Weights of a small image classifier: arch caformer, held-out accuracy 96%.
Rows from block 4 of a small image classifier, named by matrix and row number. Rows with one number belong to one neuron. Each number is 128 + 32 x the weight over its row's rms, rounded and kept within 0 to 255. All counts start at 0. Numbers have three digits each. After the name is the row's rms in percent of the matrix's.
After each neuron's rows are labels from the 100 images, of 14976, where the neuron reaches its highest value: "patch colour" is the nearest of a few named colours to the mean colour under the peak. Only what is clearly more common there than usual is listed. The data: procedural textures in two colours, tilted and lit. In brackets: how many of the 100, against the usual share in percent.
# fc1: MLP up (model.blocks.4.mlp.fc1.weight, 512x128), inputs 64-127
# fc2: MLP down (model.blocks.4.mlp.fc2.weight, 128x512, transposed), outputs 64-127

fc1.144 099:128128128128128132128128128128194128128128128128128128167128128128128128128128128128128086000128128128128128128128128128128128128128128150128128128128128128128128128128128231128189189255128255
fc2.144 007:129130128128128117128128122128128128128128130133128128128128128126128129128128128129128131128128132128130122128127128128122128126128127128131128126127128123130133134128128128128128128127128127
patch colour: green (31 vs 9.6)

fc1.345 177:138128129128128128128128255128163128072128121128128128128130127128132124128128159129128128128127127127128128127129126127128128128128125128128128128127128128128128124128128141128128128128128131
fc2.345 111:128128128128128128122127123128128128128128134048128125068128128128128128139128128130130087128129136129128128128239126128128131128134128125128128128105128128128132128125128128255129128128128128
patch colour: brown (55 vs 20.2)

fc1.348 078:130128232128128128128128129128128126128131093125140128123130128127128127128126128128128128128128128127129128128128129000128128129128127128132127128128127110128128127128128128129128126128128127
fc2.348 011:128133127162127082128130127086128128128124133122133128075040138128117129128129128081128128129133174133127127128144130103133125126130125107161128155111128188167166136128128136160133128147129132
patch colour: grey (47 vs 22.5)

fc1.373 065:131140127120128117130128117129127127128114140123127127131129141120127129128127128128000128130131125125133125128134137128122124128128126122128128128126123088128135122128125128133127115127127123
fc2.373 014:128099132130128139148128214069128128183195089129190128155127128153128108128116128095115128104132128117105128149128128086185092183114128128128128151148114128146112123128126138106128128153114136
patch colour: brown (59 vs 20.2)

fc1.320 107:128126124129129255129128129135129150127130126127127128128128126255132128128132131038128117130128117127126129126128127128207128129126136074128129129132127130128127127126126126128127128127133128
fc2.320 054:068125128119112131109124128155130131190076131199134128138126126130130148132142130136129126095189101144128129110043128130136130108171141193125127114128152109255120172128138129120137163135148115
patch colour: grey (58 vs 22.5)

fc1.311 050:128128128129176127128128130128128128128133122126128212128130128128128128128128128128128128120128128128128127128128128128211180128128128128128128128128128129129128128128128128000128128255128132
fc2.311 005:127133128128129000116128128137128128126095135129128128106054128111128139128147128105131119128129140144120128046127119103149125108154133130129128118129138128125167255128128128128128132131152127
patch colour: blue (31 vs 6.4)

fc1.97 158:128128148140128128134255128127173128124080127225128129127128117128128128127156128128127128128128199128018130128128127128128128128128129128132131128128128128127122128128128128123128130127128132
fc2.97 077:100053118061130132131129118128164129127138107183132128125150128103109126119158150124115100119132125126089168048123137119224112129134172212128128105128127128128097117144133095118127133117197119
patch colour: brown (62 vs 20.2)

fc1.449 229:129128128231128128128130128128128158128128128128128128128129128184199083128129129128127128128128128126128128128128128127128128128128126128128129153128128128133151072128128233128128133128128255
fc2.449 212:132145128128126128128127128128128124128128131114147146129129128128129130129127127128129072127051238128129127124145124128128131128129127120128128126128128119128179128128128127129128128128128128
patch colour: green (36 vs 9.6)

fc1.331 110:128128138254128128128132124129145128114015128133128189116128127128131128127151128130128128129141142136112128122128114133128126127128130128141126120128132112114127134124132128152127153126133118
fc2.331 045:094002123126138178135129126125156132125156069139129130046206129099104091128200141127125108125130129128053247110130128123199124131126175198128129122159124129125066064129128123128134156126149114
patch colour: brown (44 vs 20.2)

fc1.241 137:128128188128128128163130127136126138129124129128128127127127128129131129129128129104128129128201128183030128128128124072136128126233127127128124249128128129174107128128128131128128128141128127
fc2.241 081:129128128127198129255126131128117128132131119128099130128158131128127128128128128111101128128117128125128130131128129246072112128000128128128128132133114121128128124130125130128128128129127127
patch colour: red (31 vs 5); purple (30 vs 7.4)

fc1.2 176:112130127128128128128128128130092205127114129255128128128074128255129128150128128128128138128128117129128118128128064128128128128147129121128126128129128131128142129128128125119125255205128128
fc2.2 165:162128123127127128128128129127107128029128128071130128128168130118122128131126126123136128206127126127142128127130128114128128129128128127127128117128125128128129128142128128163075128000128128
patch colour: green (37 vs 9.6)

fc1.344 094:128127128128131127129156128128129128127129124129126128129128128127125127000128128129128131130130128128128129133127092128127127128126130129129128128132128126128091128128127126126128128129128126
fc2.344 025:115112124116137138158129000153129128129111215142131129137175129124114128128127128165115128126143122133124145128129128170134116097129139130114128063127128126129105123128128128125128130119128116
patch colour: red (25 vs 5)

fc1.74 083:128128127124130128126128124130128129123128129123128125119126130119128128128129128131130034051131127255127131122128000128127129127131125128130128124127128128118131130128130128133128128128129124
fc2.74 032:127126132158128149119128139122128123133140127128066128128131129099127112128129128156126197128130127118129129127126127126129128142097128129128123126165127128128111127128128128128129129129129127
patch colour: brown (48 vs 20.2)

fc1.489 173:128125128130128133128127129129128128000129070128189125128129126149130127127166128129127125129123127127128129126128128131243126199125133128121128129131131128124128127127128125028128128188134255
fc2.489 081:113118118134132138128135129129128146088085112135176131130128128255127125129142142124129080123130112132017136153128124130128130125093146179121166255137136165128127124128128146122128150131119128
patch colour: brown (52 vs 20.2)

fc1.72 238:129128128131128098183131128128124139126130128128131056128108128129129128132128134125153127128128127128098128060129000128189128128153131126128128130128128155107128149128128127128123201133127130
fc2.72 312:159128128127128129128128128185122128000128128128083126128137128128128128128127128128132128128127128127128128124128122128128128129128128128133128128128128121131128127142128128128000128000128120
patch colour: brown (61 vs 20.2)

fc1.215 087:126131128128128126128126129128123126140130128125125125127125125219127128128121125130128131131125209129136123128125130131255129128127127131128127126127128128138124131128128125124126125193128127
fc2.215 022:117128153118095127112123127134133129131087132142170128255022121131144131127122128148128133065127130141115124118124093132156138128219134137132115125005139101134123183133132129092138149145145123
patch colour: blue (26 vs 6.4)

fc1.390 148:128129167124130130129128128128175128127128128128128128128128127176128128128128181128128031128000129127127128130128118129128129129128129128128128128126125053126128125128127127128125152127126127
fc2.390 038:128124124128128128114128127130127128128125129128127128116122131122054133127159128109131127128073129128136148128128129166138128126062129128114139126130141127127131131139130122130127128133130130
patch colour: purple (43 vs 7.4)

fc1.47 079:133126126130130140129128136103255129124129124125155223126130127143128128129129130129128123128129142127000131131136125129136128129122129123128130137128130128127133120127127127130128127255126127
fc2.47 015:085093128127128201099125128138124130129128120212141135133142127128128124128136128171128110000123124128127178110120127129129129128118133137108127119141152048181096129133128148123169203132142086
patch colour: purple (31 vs 7.4)

fc1.147 075:128128176127130127128127127128163128130128129128205128128128133127127128128128127125127129129128128128129128128127118128127128154126128129127255128130128068129128129128128243127128127128035128
fc2.147 010:093015127202127171143128156107128114135131096146165128125157135121118106127196128114098113124147115126126166220137127111167097141124127128061129149220128122128053119129130130123129129128135142
patch colour: grey (62 vs 22.5)

fc1.109 072:128129128128128127129128127129255128128111090128128128131128128128128128128127128128128129026226128128128127129255128129127128128153128128128128128128128128128128126128128128128135132128128164
fc2.109 005:115081141128122126144128217000128128143152116167137128142117137184128125128123128072115145125148114126130128135092137117140103152128127171130123255184123123133115141130128128097132128137132184
patch colour: brown (47 vs 20.2)

fc1.257 151:121129123124127127125133125133126255130110132130208128163121129174060131139095130000130076126126118133102128129128130141127129123142104124128087126127128130129129132184128141134128126132125123
fc2.257 146:197130129128125124154128155108123142136109131119153126131132128131128133124123130111117105104125127103126127128192129124140088136084126000125128134128128009126129128137128159100155120152126150
patch colour: brown (54 vs 20.2)

fc1.87 039:128128127128130163127132127129146128128128128127127128127128128122127128128128128128128128128128149129000128127128128127128131127128128130128128124128128111127128128128132128130128141128128127
fc2.87 011:126128126103129128129134127130128128128128125151129137154255137092128124128126128127126130111127124119106128000128127102133125128130140231129126073126128124139126082128128120127126135126144121
patch colour: brown (45 vs 20.2)

fc1.232 074:128127128128128128127137249128131128129128128128255139126128128127128128128164128128129128129128129144114127126128128127135129128140255128129128121128140128128128129128144128128128135128130128
fc2.232 020:144149130129127105142132126128130121134128129123133145128150128120132128128127127000120129139128130127049117118161140110144103127130128125131125127125123140129133128128129122139127125128129139
patch colour: pink (25 vs 9.8)

fc1.60 220:128128128170128128110130128128128128127128128128128129128128130128122128128128212124131124128128128128089255128128128086128129000118128128151132128128128128129128128128128247128128128144128255
fc2.60 236:128132126109128125128129125130128125129055188128128127128000136126125255104128110056146130128128128128131101177128128127128128119133129128128129125120128127129128129128128128128108128128128128
patch colour: green (52 vs 9.6)

fc1.457 121:128128130175114126120128126029130128128128128128146198210131128128136129128129128134131116129128130128128128082128125128125128125128127128136128129125129128128129127122128215128128128128128129
fc2.457 066:123109128127132139129140128128133131120126127150144147128126133129128126129145128128128123126166127129116138134128126128129128128129140128128128128159130128126101129128129129128128138145129118
patch colour: grey (52 vs 22.5)

fc1.243 128:119131128128091127127127130129122123128129130128127122129117131128128128128125127129128128126128127128128126127128000128197128128140128126129128114126126128128128133128185128130128128255129127
fc2.243 081:130130129128135127128128112131130123000121131126113128127130128128131128112168130128169099114126131127127126129131029130126151126161130113251130130097127126092136118129128130177076126128126129
patch colour: blue (42 vs 6.4)

fc1.340 054:126125127126129130127128127128128128129127127130127233132126129125138128128128127128129129128129128129126130130126088126153129128128128130128128127128128127255127129128128127128128146127127127
fc2.340 006:141147124128143102169128171053132127117120128139128134182132137128131127128119128126132143128142114127113106175141125121118127126089133127144131197062120096143139127128128135087127128128083134
patch colour: grey (61 vs 22.5)

fc1.127 159:128128127153128057128131201128128133128128128128128127128118128128136153128128132127220129129127127128126128129128052128128130092128128128128130128128125129128128130125128127128123237210126138
fc2.127 301:128128114128112127124128122233128128014127130128130128128131128128128132128128128143162128114128128130128128097128107128128142127146128128131128126128140107131128128129130131128110129036128128
patch colour: brown (49 vs 20.2); black (35 vs 3.7)

fc1.3 078:130128126128128128128130132060128127128128128126129128127128128126126128128128255125128109128128128128128139129128129124129132128128128127128129128128128128193128128128255134128128134128127128
fc2.3 010:149127128047130130128128116148128128126117134129119128129128129100125128128135128130140128137132123133177130128128128097128128110129129112124128027133131128127127128128128128128123129129129126
patch colour: green (32 vs 9.6)

fc1.337 182:128128126132128128128128144125135129128128128128129129127128067176128133128176255117129127126128128128000196128129128128128128128128149127117130128128128128128128128128128128128128211128128128
fc2.337 161:120103128127128158126127128131128132129127108141143130128129125128128127128135132128128122000128107129117136127126051128148125128128128151122121126131136120140123128131137132127148168151178126
patch colour: grey (45 vs 22.5)

fc1.175 057:128128128128128128128128128128128128128128128128128128128128128128128128128128128128128130107128128128128128127128128128128128128128128128128128128128128128128128131128128128128128128128128128
fc2.175 006:137025127128128182129128141130128128120128127129128128001222128101127122128224128127127103128127128128085135083132095113138125128131128125128128117136128128003128126128128128139128128136131125
patch colour: brown (50 vs 20.2)

fc1.69 191:118126128126132129129123128128130128127129125128128128129139131132126110133137129128126229128144128125128129131128000128128128128126132130128128129128089056130128124163099127126128128127126128
fc2.69 253:128128128128141129078128128137136128064128128128037128128129128128128128128128102128128128183128128131123128128128113192116128002127128128128128119128128128111128128128128128128112128130108128
patch colour: red (38 vs 5); orange (26 vs 7.1)

fc1.347 224:128127140128130130128129189128128128129128046128128128128117128128128128128128170000128128128128127128118130131128128004173128131128128128124114128134096128128123128202128128128128128240088255
fc2.347 328:128128127142127127110128128128138128128128128128128128128044129128128130100140121128147128127127132170058128127128055128128129122148128128132131131128128128044128152111131134128121128189132129
patch colour: green (27 vs 9.6)

fc1.278 073:130128128128129128128128135104128128127129127128128128128127128129128128128128151128128128128069128255018170129127128129127128128127128128128128134128128049128128128128128128000128209128128128
fc2.278 006:132194169113098126120128124130128128132133130128125128172194129111158128128094128175130128127115150126130121040128123128142128150150127128134106080129128115127127128128128125137127129124140116
patch colour: blue (29 vs 6.4)

fc1.287 073:131128127126128128129128133127128126128128128127126126125126128123128128130128125133186128129128127125134128129212131128123128128123125128128137128128124103127128128128128128128129121175129124
fc2.287 022:120107125129098131128110145110126139255094128152171127152116129162118157134098128121117139105122093130127134131128132120139128158128128129068128153145128078189072148140114151070144131129128150
patch colour: grey (54 vs 22.5)

fc1.323 206:085128128128118128129131128128128128128118255136128140218129128128128128128128128129128128128135128128128128127128116129128127121155127127128128127127129128131128128144128135128128128140128128
fc2.323 109:127128128126129128201046128125113129130128064130128121221127128129128128136122129128127129128131119098128128133128129128127084130087128178128129132127113125130128128128060120113127128131122125
patch colour: brown (42 vs 20.2)

fc1.360 209:128137130128128128227128127252127128147128128128127255130133128222129127119127217129130128053123137128128127129128128125128128129128130128127125127128129020165128127128128128128123127127061128
fc2.360 319:129128127128129128128129131127128128128128128128000128128128138129116128124128128128128128130126129128128129130128186128123128127125128128132128128128128153128128128128126128128126128129125128
patch colour: red (38 vs 5)

fc1.256 097:130128128134127122122132126132155128128127129119147127116128124131137133128131128132138128131124135129129126125128099132127135123129123124128129130128128120128128137125131203129255127129135128
fc2.256 093:119118127128128158101128109137132128125128126135000128118124128081122115128170128160137128128132132166125142109120110122134134097129128133255128063128145128122128141128138128136128146130147093
patch colour: brown (47 vs 20.2)

fc1.71 268:128127128136000129128128133120127128128099127128133158128127128128128128124126128128123073128128128125128128128128204071128128132127128128128128129128139127128128128173128142103255128128128165
fc2.71 292:128128129128145128128128128131128128098128128128128127128100127128128180127128107131128128220128129136128128128128119208140128128128128128128128128128129127116126128128128060128001129087128128
patch colour: grey (82 vs 22.5)

fc1.250 072:128129128124128128128128127128128128104117129128128128128127131124128034128128128128128115128128127128040127128243129128128128128129128128128128126128128129160129129128128128008128136255128128
fc2.250 007:145158127118160146199128119103128131108128117116130128132130139126088129128074128119126122111128123115114136166136130000128117211066133117143139136111097125127175114129128129128107126142092121
patch colour: grey (45 vs 22.5)

fc1.222 242:132090134196128136112128128128128138126128081128128129128251128141131127128139138128127041114129113116125204030136128127130128129128073128129128129128128129113128255122175183128127128209251128
fc2.222 314:128128128128128128128128100164139129124128128128128129128128128128128255128128128131129128128029159128175128129128127174128128117083128128128128051128128128128128128124128126128128128128128123
patch colour: green (98 vs 9.6)

fc1.160 202:128051136130090129127128135117128128128122118142169126133128128128128128121134132128128000070128142128128133125128128128128116137126133128128128131131128120111128128127128128127128140128134129
fc2.160 319:128128127128160128130129128128128128127103128128128128128088128128128198126128128128138128158118130156128128207128128129129196123128128128128137128128128128128128128128127128128088128128029128
patch colour: orange (29 vs 7.1); yellow (26 vs 4.1)

fc1.214 123:128128129128128128129131128127255128128128128128204132128128128127128128128128128133128128128128134128034128125128119128129128128128128128128128127128128128128127128128133127128124138128129128
fc2.214 021:107036127128143144163128127126128129120144067139136127050153101130123121123133136111113104105129125128068233128131134129178123137125137162128128134158108110146000068142131128124127128128127126
patch colour: brown (69 vs 20.2)

fc1.192 118:128128128128128126128128125129152128009126129129128131129129128126130128128129128129128128128128130130067128125128126129128128128129128128128128123130129128200127130128134128128152254128129130
fc2.192 021:064123116121217130230128017173130127121131123134119242124185131110113128126145128129128129128132126050143142123125126108129116102130135190128127100147129082129123129128129117125123143127132124
patch colour: green (29 vs 9.6)

fc1.442 060:129127128128129130128128129129128255128129127127128128127128128129128128128128244128128127128128128128128129129129128128190128128128128127128128129128128036128128127128127127128128127128098128
fc2.442 005:107210125115126134074123132125128129245129121142167129186135128136143127128103129129128127090041127118129128132119148128144129130120130163120129132118153079255105127128128136050135130129126132
patch colour: grey (47 vs 22.5)

fc1.456 194:129129128129124126127109202123124126128132127125163128128128128127128000137123128094129129128126048128131121123127096082127128130128121128071123074127123133138128129177128128128127255128130217
fc2.456 133:128130128152124056000128127128128128129114152127113123126128121128139129127128124128154128128125134128128121115129127143069135103147127128135128129115128129129132130011128168156198128152128129
patch colour: green (42 vs 9.6); blue (33 vs 6.4)

fc1.415 067:128121128128128129128170128128128129128077126128165128128128128128128128128130128128128128128130128129123130128128119129255128128127128128128128128128129128130128128128128138128128142255128128
fc2.415 005:106111119129147183024136128197128136122056125153133129170025128151124130128141131126133083092122128141095151255126110135128143085121141133123133166129132080135122109128128177106132144135100123
patch colour: grey (54 vs 22.5)

fc1.451 065:255128128086128128128128128128128128128128128128128128134128128128128128128185128128128128128128128128128128128128006128128128128128128128128128128128128128128128128128128128128255234128128128
fc2.451 007:108127128128130126100128116146128128128129128161128128129128128104130128128136128186128128128128133128128129114112127138126128119127128145128128000130137128134115163128128128128128128128132112
patch colour: brown (52 vs 20.2)

fc1.158 057:128133128128128128128128123128128128128125129127233127141128230126128128128118128126129130128135125128128126128153128129127128128128127126128128125118230128128136129128129128128128128129128148
fc2.158 008:131101128128128114190128196033128128129186065128184128165138166141127084128128128107126129088132097128114128128130128081138112185130138128128128150206127129128129135128128130110128128157128128
patch colour: grey (60 vs 22.5)

fc1.510 094:128128128128128129128128128128128128128000128126128134128130065128189128128128128115128128128124128128122128128128127128128128128128128128128128127129128128128128128128128131128128128171128136
fc2.510 019:106130138123126123128129176128128122143216128137128128137128129123128114128128128129128160128115134128128124124115123118134128132129133255130128122163128129189093130128129124103116129122130130
patch colour: purple (27 vs 7.4)

fc1.472 060:128127127128129129128128127129128162128128128126127127125127127131128068128129128132128127000128128128124129130128025133158128137127128128128128129128166129127128125128127127131128127127128126
fc2.472 006:039000131128124244114127127140128128129136130144129129079153121131144128128162128169128127122128131138128151109112103152158127128133127155114127118207148115130020130128128127126140159131139127
patch colour: purple (25 vs 7.4)

fc1.19 095:128128033128128128128035248128128128128112128128128128128128128128128128128128128112128128010128128128128128128128111128138128128128128128128128129128205128128128024128128128127128215161128128
fc2.19 012:124121128127129133126128139131128128117119117137133128203129128128128127128132128130128125129255124131109132125128119128134128129143137129128128127129137126105124128128128127126128135132131119
patch colour: green (30 vs 9.6)

fc1.155 055:255131121128127127128129128129127127129130128124164126125129128125128131128125128116130131000127126126093125127130131125254127130128126126127128128128122000160130127128128125108127124126129128
fc2.155 010:141132134141118026118109233087126126255130116124124123189100129152126147121111128108127161108110130118110124128117172128150118132127128128129125184131125083213116193128124128114119122140123162
patch colour: grey (45 vs 22.5)

fc1.246 092:135124133134133133129128137128128128121134121124127125127129124198137115128129135128127127000130127127000129130131082132128128138120135123128128136128131129124132120124124121129128125126127128
fc2.246 047:084088128116119162111117128145123129175120125215146136129136127128128127134136128153129120064128107128127145104122125126142128129130134220111120098131155006192112130135137130114218171130164103
patch colour: purple (27 vs 7.4)

fc1.407 211:128128126132128128126129128128129126128127128128129128128127128128125128128119106128159128129128128171048128054128100128128128128128129128128129128128128128128128133128240123122128128128128170
fc2.407 232:128128128128126170128128128155130129000128128128128136125129127128129129129140151135134126127128128134126150118128118128130130127146128128129128128128150123000128081128132090137066129073144111
patch colour: brown (54 vs 20.2)

fc1.143 118:128126124129128133128129129127255128126128127128128216128128128128127128128138128128128128128134128128007140123128127128128128128124128128129134128128130121122143130128136182128128141128130128
fc2.143 035:060107128112134151166128085129212128119130113141137165127192121124128124122170155128126121108135255128085161117128120122160124118129239201140126101131127128128120084128151117126127148128131103
patch colour: brown (41 vs 20.2)

fc1.381 179:125128128128147088128127128129128128120128128129127128130128128128100128128149128124128128129128128128098128212128009129128128126128129128128128128128107128208128114128127128128127128128124122
fc2.381 288:128128128208191131128127128181129128121128117128128108128128127142128128128130105128128128140128128128128128128128122253128128054053128128128128120128128128126128128128128128128128128132091128
patch colour: red (98 vs 5)

fc1.236 227:111125140190128128108128164129128128128128111151232127128193076212150170084129128128127129129128127128128132128083127182127128128128203132126128131146144129128104128130128129050208128151128135
fc2.236 306:174128128128128128128193128128128128128128128082128121128128182118128128127104128078128128130141128128128128128128128113128128128128128127234128128000119156128255128127128128250127128133128132
patch colour: pink (37 vs 9.8)

fc1.206 245:128127128128128130188128128120128130121128127151128154135129148128128116127128139097128127128160128127095131166128128127139128128128134128128128128182128119128128000160106128094128128127128128
fc2.206 372:128128128136128128000128128162128128128128128128128128128125128128128128128130128129165127128128128137128128123128126143128145105128128128128129113126129128128128157128176128128128128128131128
patch colour: red (96 vs 5)

fc1.330 066:127124128128128128128128128134127128128128128128128126126128121142128128128255127130126105129147128129125130125144128130165127127128127128124128128132133000128123128128128249127128129139128127
fc2.330 013:126128132128083106082121126122123129167127130128130126127050102185127162127082128130126154116000128128178129128104162185116128131129117130125124136128130126140072137130128128123133129128130128
patch colour: purple (38 vs 7.4)

fc1.509 101:128128128128128128128128255128155128128040128128128128128128128128128128128128128128128128128128128128128128128128128128128128128128128128128128128128128128127128128128128128005128128128128146
fc2.509 006:128121117130162137152128138034128128126109128132069129186123132160074131128128128111128127128129110116194140165129135105103109128062140119126132178115141128128149128132128127128132128128109132
patch colour: purple (44 vs 7.4)